A small masked image model, trained from scratch: 47.0 epochs.
Rows from block 2 of the encoder, named by matrix and row number. Rows with one number belong to one attention dimension. Each number is 128 + 24 x the weight over its row's rms, rounded and kept within 0 to 255. All counts start at 0. After the name is the row's rms in percent of the matrix's.
# v: attention query, key and value (stacked) (encoder.blocks.2.attn.qkv.weight, 768x256, the v third), inputs 0-255
# proj: attention output (encoder.blocks.2.attn.proj.weight, 256x256, transposed), outputs 0-255
v.161 083 [131 129 143  91 133 111 126 139  89  88 110 131 110 129  90  84 132 122 138 135 104 122  94 164 119 123 130 183  86  50 141 130 181 150 138 140 157 138 105 106 140 138  59 109 129 107 154 139  93 104  82 143 116 104 126  91 146 110 149 123 103 113 115 149 135 151 124  98 109 122 151 133 150 117 138 110 122  98 106 115 135 152 139  90 184 127 119 141 123 171 121  79 110 147 144 168 116 111 151 102 125 109  97 119 132 135 105 124 156 136 112 160 121 138 163 164 114 117 106 101 129 139 116 118  96 122 126 148 118 124 109 144 103 127 135 113 126 115  65 146 154 148 127 110 161 133 127  95 139 150 146 131 133 108 151 102 138 132 119 174 108 125 141 187 136  87 108 109 135 164 128 118 148 118  87 125 119  90 116 116 161 121 118 136 120 101 141 132 101 125 111 118  90 128 115 137 164 138 130  71 118 139 180 162 157 141  71 151  97 153 149 143 134 136 149 114 109 125 141 150 107 119  72 149 137 113  74  88 100 148 164  88 105 116  97 128 144 131 148 116 111 111 151 123 151 133 172 135 125 130  74 138 133 112 100  96]
proj.161 081 [104 117 127  84 127 143 108 109 126 120 175 134 157  93 136  95 119 110 131 159 179 117 151 136 141 135 109 129 157 151 154 143  82 124  67 144 134 124  91 134 113 127 136 104 107 109 128 161 107 113 105 123 136 102 119 101 142 145 129 141 134 125 169 110 104 134 131 167 180 132  87 115 121 133 148 163 146 181 124  85 116 122 184 142 130 154 143 131 115  89 103 179 132 111 149  93 132 104  92 118 103 104 115  95 146 116 150 157 105 119 142 128 131 113 112 122 118 137  98 151 126 150 113 142 125 128 138 130 122 104  91 119 169 109 157 140 146 164 163  90 120 106 135 117 137 108 111 127 128  97 106 151  95 168 120  80 139 107 149  91  91 117 135  92 136 124 109 149 102 100  87 122 132 114 149 192 110 153  92 165 123  80  77 142 102 154 127 149 148 115 138 109 126 114 160 128 149 136 137 129 160 124 100 125  87 103 196 107 159 103  95 122 118 105 112 143  99 112 169 121 119 148 175 132 136 176 137 131 162 118 132 147 125 100 164  87 139 135 132  99 114 157  94 133 111 148  94 118 146 111 156 104 158 130 126 129]
v.162 103 [147 120  91 155 103  96 151 138 176  85 139 110 166 137 143 133 131 124 154 133 173 159 150 143 145 146 118 109 182 151 149 152 129 127 124  99 105 102 115 138 100 137 137 148 103 118 137 158 124 129 162 132 112 122 134 144 110 164 166 154 130 152 138 107 118 129 115 102 128 130 112 143 114 105 146 143 128  87 103 108 123 120 113 128 127  95  91 128 137 117 134 135 180 125 155 133 128 129  80 129 156 170 123 130 121 143 130 131 102 134 111 122  90  82  80  77 191 134 121 143 125  96 144 149 136 127 103 126 129 136  89 160 168 135 111 147 148 136 118 139 154 157 147 146  83  77 149 121 132 108  87 107 174 129 119 174 156 106 136 159 102 129 109 137 145 136 113 140 146 129 121 117 125 168 192 164 136 167 154 136  89 116 131  99 134  96 140 115 119  91 138 187 179 154 108 120 102 141 111 152 133 129 114 139 104  76 154 115 121 111 180 102 127 148 144 129 145 105 143 103 122 129 162 106 153 118 121 132 174  99 136 140 116 182 159 132 125 122 160 138 140 124 122  87 156  80 104 127 125 132 138  84  83 116 168 113]
proj.162 090 [139 111  98  88 176 133 126 146 105 164 132  96 104 117 176 107  98 104 183 137 100 109  90 123 138 128 117 144  96 111 102  77 123 121 122 125 135 156  96 149  95 110 108  87 130 119 171 130 116 116 114 104 137 162 111 103 151 129 127 150 109  86 127 129 142  87 133  98 119 148 122 115 129 138 136  94 158 126 147 142 109 112 116 105 173 106 114 129 117 134  80 117  95  94 122 171 144 120 140 155  70 159 103 115 147  90 132 129 143 164 144 123 147 112 159 146 101  74 109 114 151 135 116 148 105 141  69  98 138 106  97 174 122  80 122 152 135 117 109 162 120 101  99 127 137 115 152 175  88 136 127 156 140  79 118 116 120 183 152 130 139 104 132 152 109 159 135  73 126 120 119 127 114 137  81 122 100 146 129  90 127 128  87 138 132 133 119 127 138 123 128 115 111 163 147 194 120 120 107 111 122  72 109 127 135 126 108 129  68 135 108 157 142 136 129 119  92 122 121 112  94 136  91 132  84 145 132 131 117 129 126 130 142 179 117 120 121 125 149 131 175 108 116 145 145 158 136 122 130 125 128 147 151 158  88 156]
v.163 081 [133 149 170 114  94 110 117 114 160  97 132 117 176  90 194 126 122 137 149 149 139 136 106 122 178 148  88  96 172 126 137 113  98 144 106 105 155  92 181 117 133 150 146 162 168 163 159 122 103 133 175 135  92 112 125 146 160 133 176 169 167 127 138 135 154 145 119 118  95 135 100 133 153 121 111 142 144 121 142 140 142 126 103 136 143 116 109 105 153 153 129 134 125 144 160 109 129 129 114 134 121 125 129 164 113  88 171 111 155 132 135 130  88 141  88 122 120 113 171 122  90 110 129 101  89 141 105 140 172 144 121 146 146 125 168 146 121 141 175 149 155  94 162 173  83 158 166  97 149 131 135  72 159 129 108 149 162 140 129 136 140 137  92 142 158 139 146 160 116 132 142 126 133 120 101  79 139 106 160 158 124 122 120  87 102 121  97 106 152 126 164 139 151 124  75 122  92 105  94 137 106 116 129 144 154  93 133 154 143 119 146 112 135  94  97 107 111 120 129 175 102 138 137 129 127 152 149 128  85 145  94  90 126 104 143 147 116 143 152 166 144 134 119 142 148 109 116 110 152 113 120 105 115 137 145 168]
proj.163 085 [151 106  94 105 131 122 107 136 135 167 106 120  77 162 115 173 124 139 118 112 103 143 131 135 104 146 205 160 155 109 137 125 120 127 149 120 128 138  55 142 137 123 121 140 167  98 126 100 107 116 170 131 111 101 173  86 123 118 151 110 124 188  68 153 107 100 138 141 126  96 110 141  98 108 124  77 143 100 133 141  87 155 171 143 121  97 125 129 131 105 143 113 150  69 112 143 131 134 136 135  74 103 112 143 154 139 137 139 112 183 157  87 114 128 102 131 162 129  98 113 150 143 159 165 149 105 128 116 120 128 148 147 127 112  87 150 132  89 104 119 129 150 107 136 122 131 154 157 121 119 132 120 117 113 143 149 121 138 131 154 174 199 129 148 129 154 148 125 165 162 153 101 134 144 117 155 116 141 121  72 177 130 130 139 136 126 130 140  99 131 127 116 135 180 143  91  96 131 120 139 120 110 151 103 130 138 101 120 121 107 129 158  97 138 154 160  96 145 115  91 129  80 125 134 151  92 181 107 100  93 128 120 142 133 124 131 132 118 106 142 130 146 145 113 168 145 171 134 144 125 132 136  99 114 117 135]
v.164 085 [126 127 137  91 148 154 124 103 139 153  92 131 103 125 121 120 153  97 143 138 126 162 127 149 132 117 125 149 100 117 116  92 133 136 130 128 153 151 142  90 183 148 162 140 136 120 113 119 132 151 115 142 139 144  72 137 118 113 149 132 154 147 118 151 135 128 113  97 133 114 104 136  99 126 127 130 126 129 114 162 107 149 143 123 101 143 108 118 129 115 117 151 110 169  61 106 147 115 151 139 112 134 132 113 145 102 120 149 139 144 149  81 193 161 132 116 117 133 126 131 137 143 152 136 148 142 128 123 121 128 137  86 112  99  96 106 123 116 131  65  87  86  77 147 131 129 114 145 110 122 152 139 172 102  88 110  92 173 162  81 156 102 140 125 113 145 164 117 121 108 131 135 143 114 122 119 122 130  94 131 110 171 108 206 143 140 165 118 158 164 145 115 137 190 141 124 124 111 134 145 105 108 103 152 108 148 168 111 141 101 111 149 125 138  95 117 105 150 122  98  99 185 136 179 142 167 112 118  77 134 152 112 130 140 126 134 129 128 150 103  95 158 177 151 155 168 120 163  97 138 142 140 155 132  53 158]
proj.164 087 [141 156 135 140 148 130  89 148 131  93 154 125 119 117 133 139 107 168  72 103 121 125 141 115  60 116 117  94  96 192 119 207 149  97 118  76 151 111  96 146 102 121 123 134 127 143  94 111 151 140 162 107 130 129 136 110 120 120 116 122 172 133 178 126  95 121 139 145 141 152 153 115 103 120 136 158 118 109 163  96 149 121  67 144 106 122 135  99 139 112  93 113 139  97 163 134 127 133 160 109 137 117 159 139 131 117 129  97 130  88 107 149  88 101  84 151 126 128 120 125 158 102  91 135 146 129 151  96 183 153 170 121  87 153 137 119 112 133 145  94  97 174 111 123  92 125 164 113 167 131  99 115  89 130 142 121 102 127  90 121 157 118  90 122 167  96 138 141 140 126 147 160 111 122 123 159 142  86 133 140 171 154 134 145 127 136 141 101  91 155 135 156 110 130 149  99  89 131 123 155 121 122 167 160 138 115 127 149 124 152 137  87 132 108 145  97 165 134 119 163 142 147 100 103 152 115 123 136 123 135 141 158 129 137 139 150 124 121 141 143 123 119 137 149 160  92 131 142 154 132  86 125  84 119 159 165]
v.165 081 [151 140 145 140 186 141 116 148 109 125 115 139  95 129 157 135 117 151 111 121 106 101 154  94 115 116 147 114 131 124 135 151 142 128 148 115  84 168 121 165 156 122 129 114 147  74  97 131 138 151 113  91 138 103 133 118 144 124 120 145 103 140 154 144 113 159 130 169 131 144 134 127 195 144 118 105 143 138 135 116 108 190 134 110 143 128 110  76 109 140 123 108 136 147 140 158 140 127 134 126 157  99 130 116 143 111  92 114 147 157 118 146 109 142 126 125 166 132 117 127 146 147 177 121 101 135 159 111 157 141 113 127 102 111  65 155 142 144  98 165 132 142 137  62 126 135 127 160 169 123  79 142  89 176 161  80 163 108 141 110 105 105 170 122 102  92 101 133 157 112 153 110 145 119  98 124 146 113 108 179 143 116 174 133 107 119 148 142 117  77 114 105 112 120 142 154 113 131 145 125  91 128 158  85 113  75  97 124 140 106 148 114 122 122 140 174 100 146 181 113 114 144 100 105 126 106 146 123 178 148 119 131 137 147 114 136 148 126  95 124 141 104  93  99 119 134 170 162 128 131  72  95 143 157 147 114]
proj.165 079 [ 85 105 123 125  74 110 140 145 101 101 131 114 116 106 110 138 141 107 148 132 175  97 111 135 133 127 143 131 139 134 119 102 108 155 109 126 127  97 158  62  84  94 139 113  89 133 176 123 129 130 129 145 170 155 116 119  90 123  87 121 133 111 136  88 120 129 115 129 148 137 113 112  78 138 131 157 154 151 125  88 132 118 126 100 134 145 150 126 148 121 171 154 137 143 133  97  84 132 110 132 157 130 166  92 135  92 172 136  97  97 104 114 147 127 164 135  99  95 105 107 134 123 107  83 140 118 117 154 125 103 111 144 148 134 146  84 110 119 119 152 108 126 136 123 131 153 117  92 132 149 117 113 135 127 126 138 126 176 153 146 127 135  82 123 120 112 112 103  87 159 129 128 127  86  93  81 131 142 132 116 105 125 129  67 143 178 106 175 151 111 122 122  98  94 156 128 193 118 148 107 137 102 124 141 106 119 121 117 109 114 101 100  95 106 124 131 136  68 148 109 140 144 154  95  88 117  84 114 126 166 154 116 113  65  91 143 137 154 167 124  85 153 135 154 122 133 102 169 155 142 115 152 134 110 111 122]
v.166 084 [127  69 115 123 113 143 140 165  92 149 128 138 117  94 139 110 127 138 121 135 115 124 171  80 128 115 146 102 114 160 103  99  99 107 124 132 113 163 139 193 103  97 131 144  89 108 151 106 124 160 126  96 144 120 182 120 132 144 121 158 131 127 172 111 119 121 161 116 119 159 148 127 143 107 102 168 161  93 108 126 139  76 168 131 121 107 134 132 135 112 115 130 171 111 143 152 134 127 115 101 161 109 174 162 167 104 132 107 116 152 123 162 117 118 110 106 161 141 138 116 111 127 137 134 152 107  99 122 101 106  98 115 126  98  53 150 109 137 146 158 134 143 142 133  74 175 158 114 130 110 158 130 139 173 163 127 137 130  81 164 113 142 162 173 105 141 105  84  97 137 114 125 120 147 125 146 148 173 149  88 173 100 107 111  98 110 134 148  96 154 151 142 124 138 119 121 133 122 123 110 154 126  98 110 102  77 168 128 153 111 141 126 150 138 160 118 123 141 157 114 101 104 161 134 127 116 130 187 130 154 127 170 122 128 122 121  98 132 130 132 117  98  98 164 162 103 132 114 101 115 125 120  90 113 127  84]
proj.166 078 [ 81 124 111 128 152 117 127 122 152  86 127  97 124 154 141  95 109 153 145 110 147 118 129 138 120 136 121  90 108 135 142 104 104 134 153 136 148  91 179 124  98 134 123  81 154  97 140 147 123 131 121 109 128 152 134 120 139  98 147 106 106  92 121  88 135 147 129 151 147 132 132 129  98 127 164 116 128 131 129 122  88 111 116 128 129 143 106 121 145 137 151 125 123 140 181 136 102 129 113 175 134 177 146 124 108 139 117 151 142 131 117 152  97 148 145 106 150 135 114  93 155 130 153 119 149 185  79 139 129 111 120 141 128 117 151  99 134 129 143 135 111 132 135 130 140  78 153 136  61 124 130 146 152 110 118 147  95 119 149 165 101 173 100 106 153 120  84 136 143 146 139  99 160  84 124 154 108 131 125 116  66 146 124 149 120 135 106  66  88  93  78 125 128 137 139 131 123 114 163 125 102 110 123 110 106 126 103 129 117 111 118 133 120 134 120 137  91 187  96 124 105 106 166 128 120 151 101  89 103 115 136  70 145  91  92 131 121 144 185 136 160 117 103  95 114 190 145 141  92 123  99 160 173 143  82 175]